python train.py --arch="dit" --model="class-conditioned image diffusion model" --dataset="scattered letters and digits in many colours" --train_examples=97500 --image_size=32 --horizontal_flip=false --conditioning="class" --objective="edm" --cond_dim=128 --targets=["count"] --num_classes=6 --cond_dropout=0.1 --norm="rmsnorm" --hidden_act="gelu" --mlp_ratio=3 --head_dim=64 --fused_qkv=true --qk_norm=false --inner_norm=false --moe="top_k" --num_experts=16 --moe_every=2 --expert_mlp_ratio=0.25 --experts_per_token=1 --shared_expert=false --patch_size=[2, 2] --layers=10 --width=192 --positions="rope" --optimizer="soap" --beta2=0.95 --learning_rate=0.004 --beta1=0.95 --shampoo_beta=0.95 --eps=1e-08 --precondition_frequency=50 --max_precond_dim=512 --one_sided=true --adamw_lr_other_params=0.00077 --max_grad_norm=1.0 --cautious_weight_decay=true --max_steps=6100 --batch_size=48 --epochs=3.0 --lr_schedule="cosine" --final_lr_fraction=0.1 --warmup_steps=180 --weight_decay=0.1 --adamw_weight_decay_other_params=0.05
Rows from block 5 of a small class-conditioned image diffusion model, named by matrix and row number. Rows with one number within an expert belong to one neuron, the router's apart. Each number is 128 + 24 x the weight over its row's rms, rounded and kept within 0 to 255. All counts start at 0. Numbers have three digits each.
Before each expert's rows are labels from the 100 images, of 14976 (inputs lightly noised), where the router gives the expert most weight on average: "patch colour" is the nearest of a few named colours to the mean colour under the peak; "strongest on" is what is common among them. Only what is clearly more common there than usual is listed. The data: scattered letters and digits in many colours. In brackets: how many of the 100.
# router: router (model.blocks.5.mlp.router.weight, 16x192, trained with AdamW), inputs 0-191
# up: expert up (model.blocks.5.mlp.up, 16x48x192), inputs 0-191
# down: expert down (model.blocks.5.mlp.down, 16x192x48, transposed), outputs 0-191

# expert 1
patch colour: pink (83)
strongest on: red (98); brown (44)
router.1:140117181091085124110108132119132160152154165111119131117126123115164130149132153156143128116108106166168122170105132122116153129138094148084134100138159120095091091144094118159140142128161158124154117115098107123091112137125121112158141166138128095174143138142115162146088116064094142110157152116111134165139121120120159139140082159144108155125123140110130104159098145108138118104128152120119154152151119123106119117134110111155130129160116076131109150093112181127082116093138138127144152110157140134083104171163088178153110125133090150094147119123164109125086148087154154139
up.0:146126120162128132115107126117111118094163136133117114107123107139126122153122130112146105150093117174145105133122158120163135131099162134133130134115160111113111161122130108123093118137121158137138117082137124105110116131153101141136100106124113109116194119047099124123117145113139157104102131132151113101112100139091116141105125109153134122118129193126158096157195135116106110097134130082115126085141110137141123093079122140158124104102129153088129065151113160114148143155090133163126109118152126108091082130132138154126159179111105143108083143153202142134128127163115172139
down.0:162120127116150157112156162131121142104147115128119112142128104147094089133141159116160127069149102109122111104160140109114147125133144164156106153132131133097144138170125109138155169093160118133118100137190183148039126148099136137142119136142153150107169140153147130150107117147130110098132128119122113119147141138137135104104115145115116150166131089147173157141118130135134159117145112123111158122098138140090138144115154159156115091142154130124123155099127138153113099144095150196118132120079129121148102158108120124104159111124153132097140066084103162190138115119167138119
up.1:119171099163151089159126164144140099148125142113124101159155120103157171134137136133151129136159105115141063132132142087141155138152151116150129118129111146129165135130131111148135122145167123084098165124139132129136151127113137124122173091090130128147147110143141065135143128159117158123145119128097107126152115155133120104126148118158092104105117132160143165131148198157099114149113120091163090156107109106093119146119152140136116092117083137135157087187183129109154117160175128118110107144121103087126070128103156107143153125150132114140131136154160144113156121147082133147
down.1:148118079126122158118167101084140155105110134128117176156159120135083141195148115078128073104117137142150179092189176131117137168099135143102097135116108107103113163135143135135107060145106136137118142149119142096168094114111092160140145164159129134152132113148127146093130165151136147120178136117125111141070156147126134091156122126133088130127178127111125129094146138124122117116166170115140135132136150129120137110106111122135137139128127125119135142145115152165106134082156115148124104123117103108143120108142164153157146128092111088099101118159133106131106134090127128125
up.2:135132095116149132114158138145124093130115174095132119140102172159135106109157147166133153147166132118120133105129111119128105144152099162150168163101108149094106110149135117123143140158124138147133149153091151098102120203049124155147167116129170143135129104118164103128161119141122134124177111150152141096153107104138138142153130154142083113159176126114112176136119108153132153107149104114151166147139148119127132083137134096164112136183127104108136122144148158143165132118173170116104090160089108122162124118105108115163105131135148118134155141168153130142141101108140143113
down.2:108123136156115119116131105112155090112154114095128137166131144161143135111124140087095158117121120145135151120128154157090150132110116097138119133141104075129121122144153166130090121126116108065107138135121190116140100120107127127124153201127118126118168158113171120136124119101081114111116105107113127134119123087129142147144180149128116096153151141145141095105160140143124138117114166132140124119139066134108124138105109124124109116097081107089146148110132110171118124114094155098090125102129123177140128108156162124140083148147097145160094171178054110128119132089127129115

# expert 0
patch colour: brown (57)
strongest on: red (69); orange (60); yellow (44); pink (43)
router.0:138067080152091103105122093152154102139142132146166120126132111136086146142146151091161141145178153149181145109151149129126106101157155126110128085136117117169121122145108114162163125126088108106171117129111124117107128103133141124133140128161124172112111135135137110098083116112163106090118086111153145149107126101142167149097129077140112091143162122132109152114151138132110152124131159136112119155161123154138122171148157119136159170172135107144127126143128146108138127121161138145109097167088134138080101131164148096069101133104129106136116108154176106119123147169140118158
up.0:089131127127142117160153173160127129123133112136143138158106108112159126137138112146119157127166133109114106120087080120113135156176114124149160164119137133153148096145152140100141114143169145108155106138115116123120129127121157073151216132080160139142075137139160104127082110154133116114169083140118126120153146120128131123111120136136137162137142071139100151128115190166107149113150149125108124140136119163122065140144136079144112107160125114148136144093111078137122142156110105121132132134113145146158142108112167117137111073167178118110135111139121141137129116113092129162
down.0:119121159122160139140119120121109120101123121154144137115101117110102139126162144143158189087165125092113125161155130112119151131192104156125132118175169179160115142107125157130129132077128135128178112125127133108131141111107124112111144128111125121099177113120147121109136149119148154144131164120142103144107108092151144143137105109123140135157163099092090161192152106094137107097148141155124137146099141137104137103143086131120130130126126123201090116109104100142136161121144124162153122116132126130160117138094069117091150135108193158096147154080123155162144132131115151159
up.1:147165161113139180122184132144106110136100167111111155146125139118140123109081143115127144146175147146139098104091101102133109132136132120153103139138129107100210140130138154130123144133134136130125109091123132120146132145123060111138094102138132107116123159159057187162118150113166154124151119103091135117105140093144130101112111113102137113116104075157104148143164145118087151089145088096152127143132131140137111091136130127130128077133137130132129120104117109128109128114144107114141157088120131120149132101159072149116152103188136146166121164106150126123105109115143143101
down.1:130134167126105113086146138107170113114117062137129079137126135097164050122141133125128086126156123144140118089139174141133156143118119119139134117087129151136108112169104136146159121149133132169145142107152147105113133170145102156121080119143095121128116150118130185151124132156111121080137105126118149153104111088134123156100107159118147121140082159113146128152135128111102118115142120116148125136111145112116178115089167152189151107148181105110135122112094139103182107101161143133112131118160146150124155155160102130105125149119128125184141136114149087130146155100131147113
up.2:146151174082142116149128138135081082154102153110163123139129113124123108143135084130124180085174143123136082123081055122098138168186103141139146128140154136097091107140133120141139135118164117088138104144129119061120129139164152134114154135124137139138143080175159144119109091135083160136163137112099130126111124127145125104146116133157116169134129081152155152138123126112122128131133112087126109151150119123124118100115068095156143120163150114096128115121132116131151127090154112108127120115119115113140184125130127137185130107152162136104144116157116134150119110097131141099
down.2:138131158082088133128146165132139147100134135157136147127166137127113133152157143132103135102120089101115089116122117165105140111128127128126169093168111125101120125133108147132096124145120114133145101149116134134089151100150107126150156115119132137075121077101125136152140178131119148162147132149146111155105091127126131110125134122145098117081141141145165145142155148145121119123136160123122075134153098132141116100171165122132161166126118129160074102149090092106144173139143128159120095135196161126127095139111148061141131117132130119135142207123083168094111129135095109150

# expert 7
patch colour: pink (72)
strongest on: count: one (58)
router.7:153093165100107114100141099139122097159138154120173162121137119152103114131120152113142153109161178127087145105138126155129141138143114139118154094117146148160133156151163164154137119122148120117170169122123134116064102099122131122139145134131113192161115104145136164142062141089105111102122093127159124126122116107147122134123109183131143158152168165101101147149136153154103105084140148133105146145121124113146119137127143102173110188190099084148115159097119150137084148124131136144108118115130141132102114163120144158140154121130160080149136155125151111119153115133158138127
up.0:088164129188123150127129143163127106122115125122137114119114115099152084167119123134162169141183154111137162111154112136119112138100122166166137123115157128089066134099118126162107114101139107107131099123094148104156128151112092166118086112132117093084138080091149119115152122162099130138115126104115143100081104128122140115096079129099140096140140116123135134138110110127140101115113120115134121120061126188101152146116067121097144145121121150147146170131148144131135133119161133135130114144085115115127128100145156143154146108174077157117156156146156140163154120122132151145
down.0:117118129141159104119126198137130106137161108149125067100086100105126121138142137127194158110103136156103155141091189086097133125171095137089122112154130173136111154112095115087122088102155155105126100147172159168104153142137117153103119132111151096091116133157151132135121130073132098147162116122164106147159131120149146137123084153113120127111139123119116116139097130137130160142144139182153134126126131092089110121149135126158117098128117093099142114128113137130110136150146132122119130127131140090125124134130115100121154128188148178093160171139116156167128130130129094121
up.1:097156095140175152112134136102149145110082126084130120151122138146138127091118127120095153117123102180105135098142160122147148111187156146127112070113119109140126135096100098113110155132121125114134136130115130145158121133152101136121095071077158127114168095125102099078120173119090103155189169102149144121134110096132149131141165144118143122088166099083133155132136092110114129121099118128096125119093130152091122119147140160096109122132144129108110121140132116122145107128169140144104111085101129112155124086134145135156133131132123085125100150080073145108142144105160147112
down.1:175161147136135162127117166119130155147125091096156148163156092160140122132098144083160144086089135143133123125126149124099127133151141114118078132114139143144134151118139105150141141152137123049149111120133138110109111153105149105149069126153122148129157135153075171100101131109122117123105143140153118133117127150123135123129115155125151167163112108137164100130099085147167172137139156156128111106108098149105118122121137097123119138128144104146123129165153135120102145111160161137109169119062080163110113132127128149133081124166091130136084136138066124134108091091130147116
up.2:116157126143107124088133160157123079113100153127127112148101118136144134134185081143146124081151128096139138110137153117172066124101116131156134121151140145070120123085125112155131120142168129142089115104125145094137127159126121148128126124123111106119103091133169116081151116141102115171140143117107117134094087119135172130133082127104132158127145115125143114140087099118148108120126113093135134130143109163102129138091059154134157138145145150116144165132133142123122122100164108140137102132119106121123160141155147147129142089151147173083195095144048114128122135128145149138
down.2:129142109133097125113104100142108114133126119138164096145071130134135140109116118146132148166112172133149113152131141104149133114104080094090101111122114113109079129147110097123160089103120138133146122131132125178131120128194144149121125106136119082121141129132127153159113203133154101142141126100138116151151148085130155134143100123163133112075121106168115160143114098101155110115133127157144127135136165127109125139095133066046171138144173118137145125109097099129131156143095120139145146129141150125109147151121073103122130127125153088103110171138189114152139116145132134126

# expert 8
patch colour: black (96)
strongest on: count: one (98)
router.8:139061160097110113097124107162134147124161129144164178120147132122138134131124134088142140075137163137152161153104142138112132071123135114137144112112123152174107163145147176156154138135054146116155147113118141133086142155103113129155108120132126156085142134146157152129063134141144134130149115115161121123145099112080167141101139138103163138135155096072120139137118115142118146117140171112121138119140122125144112097132164112156112165137084131134124142135099128116103067106140129155117134155126148135114101155109125124075114137134127068126118191126145115115147143159125121142
up.0:130098126148130108127173221119118170101133123126124136153143113187109128136130170118130090091100149106146154101090088171167092102152134122113113116120090113156160145113101143118163129116095130118102097116130108144103138138180112097107114083180102096126170136114134129128119089111110087163158148128166136068118125128115143132124097130116150145126116156098139109122143132151178124132135124137123121148109095163091128141095164107112152160110147138156096101149084102103117128149154127152089127130145154152131114131142135165112147137145132124141119128162136117124176158127123121131
down.0:162155091115146091128113132134058115106132151126133159140120074111117085115126162112145148118121129107125188147131126092148115162134122127121107106153105127131109158134147104117118099166093154127138089163139111090123126114159159120124095120143125128124124063149123126172093126140161146097123138132130067086084131119120145103138106130110110125104142082138160137079094116148147134124139145141115171109121120133123115150147126097117099106125138158106139156186161133124108099151208119136151147145126102110122159149114077139142102091149111074142144121117126158116133130125106120145
up.1:149122131143152144134120152121132149146160085143149100119117119130146128158095201126112087177112142154153114139153127164109144154115140118124105132160129114155141150139118170123147123136122142099130090172138136171118133116158175137141122130146145103148152150121171120111081065097122104110108091122127118098136135117117103146142124098150154111113108146117171094143131186091172119113162149138166094110171109121145150142154125127158106116103138140139139144157143131078125114176104103116099112119108112110100118152110119132128163125112137169168110143172194171109120167125116126119
down.1:127139148135143116113126156144144164099128131128126143143105170120120102124162127152149113102141125132160130102151087114087138163155146138119104100143108135152117138149110145156126148103136183123081108097153114102092169086107116130124156106107121135113130110164099137141166185124120128143111139133086142129112121137135101128102122087123094120107127165114170155190126065150100092124101095123131155125087118120118108095151115129128082085148134152142082155140127132106149103158144142094149122181149116120135108081158082123087103136105149113130163096146109174154135107124161130121
up.2:130142133142121139136121143159135054101098089123154094143142132096151123135122084153157096145174113122127166125106083127159103119149129087145086107095126161141099107084107084141139123141186118128117131175129175164143155111125122109116165156098110115170112136149143104122154078178137096153139125115086146154147140121159111088118121136142138152142090106145088149142140167130110086174116096108134120158090170137149124126137111138135106125149142123128139150140139103137132163145122121103140123098085118142144174095129158126140135135100121108119121088144098092140133134110110120152
down.2:115107121129084136081118094142136137080157101117126110130120121099116208149089114104177130189160125144141102152130108124130132181090150122137087120157104104133114147122121127141141116147123170106146123155092124118112145109145114143162138150160097130084115105095126104124151131128123126106146153113119078110120071162130156101133103135107146127145151131112055128118153134133118106122117131150151134104094099136103133113089147161110144119100082134178138074120115139126128134140118078091136146134153123144114138126144130085158121158116105157128115187114158151135125101105127120115